Weights of a small encoder-decoder image transcriber.
Data: trained on analogue clock faces, 97500 training examples.
Rows from block 14 of the image encoder of a small encoder-decoder image transcriber, named by matrix and row number. Each number is 128 + 32 x the weight over its row's rms, rounded and kept within 0 to 255. All counts start at 0. Numbers have three digits each.
Before each channel's rows are labels from the 100 images, of 14976, where the channel reaches its highest value: "lies over" is the class under the peak. Only what is clearly more common there than usual is listed. The data: analogue clock faces.
# conv1: bottleneck pointwise conv (encoder.blocks.15.conv1.weight, 64x224x1x1), inputs 112-223

lies over: minute hand
conv1.33:082118133102163114109135110095137125126131045138097063098146142143117185087102120076166183127163097130136110141131099211142118136120135086172094150159126122145119155170081101128151124081024157185046150180081156137105144123108187060162168088170077151102148145119102145156107096150134164134109089124124137119164140233158110173095118109065

lies over: minute hand
conv1.28:143081153175071059169125149147124121127124125151151128198090109093108154103112116092167094124129161101153070155091110096149160109096150134099171136139089121143120103158131098121014115083077117079149165074145136107157083079100092137115114114099130136098191099101126089130134154142095149109136127163160135074072178096186144074105090133122

lies over: minute hand
conv1.25:163139162091122081144144153116087114121151129148112096131139151195120105174142129137175110110138091141124236124187129099145152126097125094103099154142164125144129140168192150153152160107254070075100123123122111056125114140193131184082090138176112136159161135120156120135162195140122109112170156181114143126106078104106118133139212174192

lies over: face
conv1.39:121124123201069112155133131103121102118149132139111104175169175092105079130127182067181117082150179153154111121171125104200127138148147152071147136151117146132127052157213107096103214064131127109130126133139162046131125149168136116128176190159156135167117142134137110142177188159159121083139130183101068123132086156147135097123155167208

lies over: minute hand
conv1.61:088160117150152156139115038174206122179122071116089143133086117137086194107151072076103196130106104121097128143118066127075066152149089049124099146137137144076207159101151197078169082114122190118167086108093141175115122071152085128118209109133092131126044104124146158151110116124136092118162141107149188198114148156111160101116122088144

lies over: minute hand
conv1.40:105133113160157194134160169139063053134141138096120161161144131151143139071102125127120096110173116170072193154172113129123127131147172124152106117182163132154181181112138097085162128156080179148153060153147141142123149106111105135219087091142104095126141131108117142130129095102150097121116135062117047176168109080074124099066170139100

lies over: case
conv1.0:079082161052106076097115144123140141023148139170108051130168142101088107087138150084106086104148070129173121115175135136163125124113108120072074114078116134133145124085172110182045117055104030139085172124173122171074132168120127124114116111165102149074140124072130136148059121143130153131105162078085111145146135057117082132140095142155

lies over: minute hand
conv1.27:164125096086110064107100217106133102165125089093127152131043136141093166169104050084142120123096120075137095119129081048129102116093144111104146132143113121141121108124134109049130077101206163124142046107139123113162117085157193094097069187163099149162041123113119121118115182112070116114118162132109133146086120184145095125095152152158

lies over: minute hand
conv1.50:155169167127166152137156085152093119185169100132098162128135114115120114128072112129125124114117153140141178138140143112054167150138133157128115106090089180159167119069154154150085068118179128151120073147120086198182078138096118151215139095115127151192114145207219100169140145077188086139192093076135117142155111155089130083135162061148

lies over: minute hand
conv1.18:107140138135095142165097139110103118148162170105143183111124145084148126136120179157173108056151073134179136088156108083126064141086121189178113115036125113129117121090125155160166168140192201136151116110165129111081134095134137135118116165131152127150071100130132158164151161128121135101144104132084147095120172098119070160161114175170

lies over: case
conv1.5:184080152176075125133195161141084129120100144170161143151090183102045163101154077125183042120229126137125101106161110128111136107122094137069117112132090130116137137075124103158115144052066174119128153084101155079141072094142090106047126130076147146084157073101119139176168155159136189091112135055121088137137166087152124145147091177101

lies over: minute hand
conv1.8:125176122156075126165091096107117122190091124135147107151138129128169060096141210142113173074184141102153136134165202113158080114157061073162091162153149192071085136108113153170169127136107118141109190146203107166088138161124122165114123168080136141117169122108117076128151084088143082149138191094139090108230123182163175160174057118122

lies over: face
conv1.26:127072125069128107125199137093099116100169163169165131072150163125102104151134061162080059154103103196093138088181105155077174139123106145162106083143108150188098106100146117174133128140144143175058067218127125160117115147115166088131049047138104094131119173147047068090128171079109146113144059128139130122112134123078101156109181072119

lies over: face
conv1.52:148106155078141113115172099131126095192165081082135116086092129144106147123130043143141110154127057113119112154161046115102144139123091065126134064147039143173136136103130147135121082081197169150032043143077095192132075132145178149092115062141087169132097158151107158143114214088063134113176110117096177122092109139073143186120190093113

lies over: face
conv1.11:189141150141120166114113060090175092187130102208125079100190150123117096114090115180106117164168136121117148198096150027129186161102158070106088055116123189127145139079166096163112080087216141131081124146139107226141104156109140117155138069134079175189129183073150077129194107053144113119151138139079160128124076087098154127119126111107

lies over: minute hand
conv1.30:123182126136145078146061083056166067160121116108132126145153063109086148167077150105136142099140171140135097151056146101136113131157126069081114116123126068112176110122128113171099106120199119108158114082049118110172135160114114121160142093170089183147110087140188125105094095110162102184156141118124145107137103143159181088092124126103

lies over: hour hand
conv1.29:121123156102113128163137096142149083173149112105122181140112110175064139158119111135067163108094046141129136142166090090052147192133154074109108119094106184153138146117130143155147097083154170114107060131092109184155107136150162109147139092137124171153076119192148152135142173117131150134109089123134161159116063170089162093113184107102

lies over: minute hand
conv1.15:089111204108081154168121122172090130131104108092064124133150088174112068151079064037155127109046063108154149102190106185095188128143134130076159142098110135131042062135093138205066085148174078126149131142131113119174117155136175165066143113113083208147152105119123152075131162124141127156150131134135146080082145103132151148145185065148

lies over: face
conv1.6:117078192158139184110196142174102150108157117073118123089161165157108108144138070113122150165140118106093168109175127201113115125150135058185146135177171153119070130140117146091121142156050138216166168182130151138095153177113184156166199074140095113111142199117095194163139167122194121077171085119143136153125202100088075150152166102087

lies over: hour hand
conv1.44:089161171116089146212112188077142107087138186124075149178135125140109124215126074136163155118105149145130116137158136148156081165152044135121158176125183229128130098141133115155152132164186130122117145174187108081122066150132143168047143206082102134136152115139166047140062124099164073165130184125138212153133160169169137097079120138108

lies over: face
conv1.63:179124084091124153101106160116106145190060157127173168123120111045106109200132156141141145110116165096085123152096157103097163109062156120118103108106096107148056085119102124158157116102145057042150094096108150076139155155093108141154107156146163080171164143089184059078067138101116148087130062171153211106053119148138157125152077083119

lies over: minute hand
conv1.51:166160169153184170111162016171128135143136105133138133117130104120191110094046100117094142103119115141081135123103153107131181135131143127130132062085141104145144140116140088187078102124209122149119112116104100207154104113068115135168105077135089161183133110098179055091161099080185112144181110086132126153119047079079134076070142077084

lies over: minute hand
conv1.49:116110140105074052065115081151180201109136072158109086101138146140143090083149155062105138116114125139085123095112193195092180074149174132119119153125146066098130103145138069080087162114061124133122144137144079115075168206135143137144194142156121126086152155148105185096137128173111088117071119157140115185125092172126092153161148180162

lies over: minute hand
conv1.46:110164122198130094158160132164095156138138180185137096145142099038105080161119135105151145161167226140152081113120103167167159085099202157093192150105169055137126058165164083102081202130114142122109153139112164150146088142126116132157158112140167114106128110160103111179108123184159109095121105182109101160129110168164121137123117092162

lies over: minute hand
conv1.12:141125159169118116116066107103096079119069124133125082201098145045129164058114110143131025136131125058119111148061096062149136132100157145068103128140075148123131133138130100145062097094053156157147148148113134054072141113101096154139073128150146124161145134067138103149141141129147149094158116122184101074149086097175156058138086121114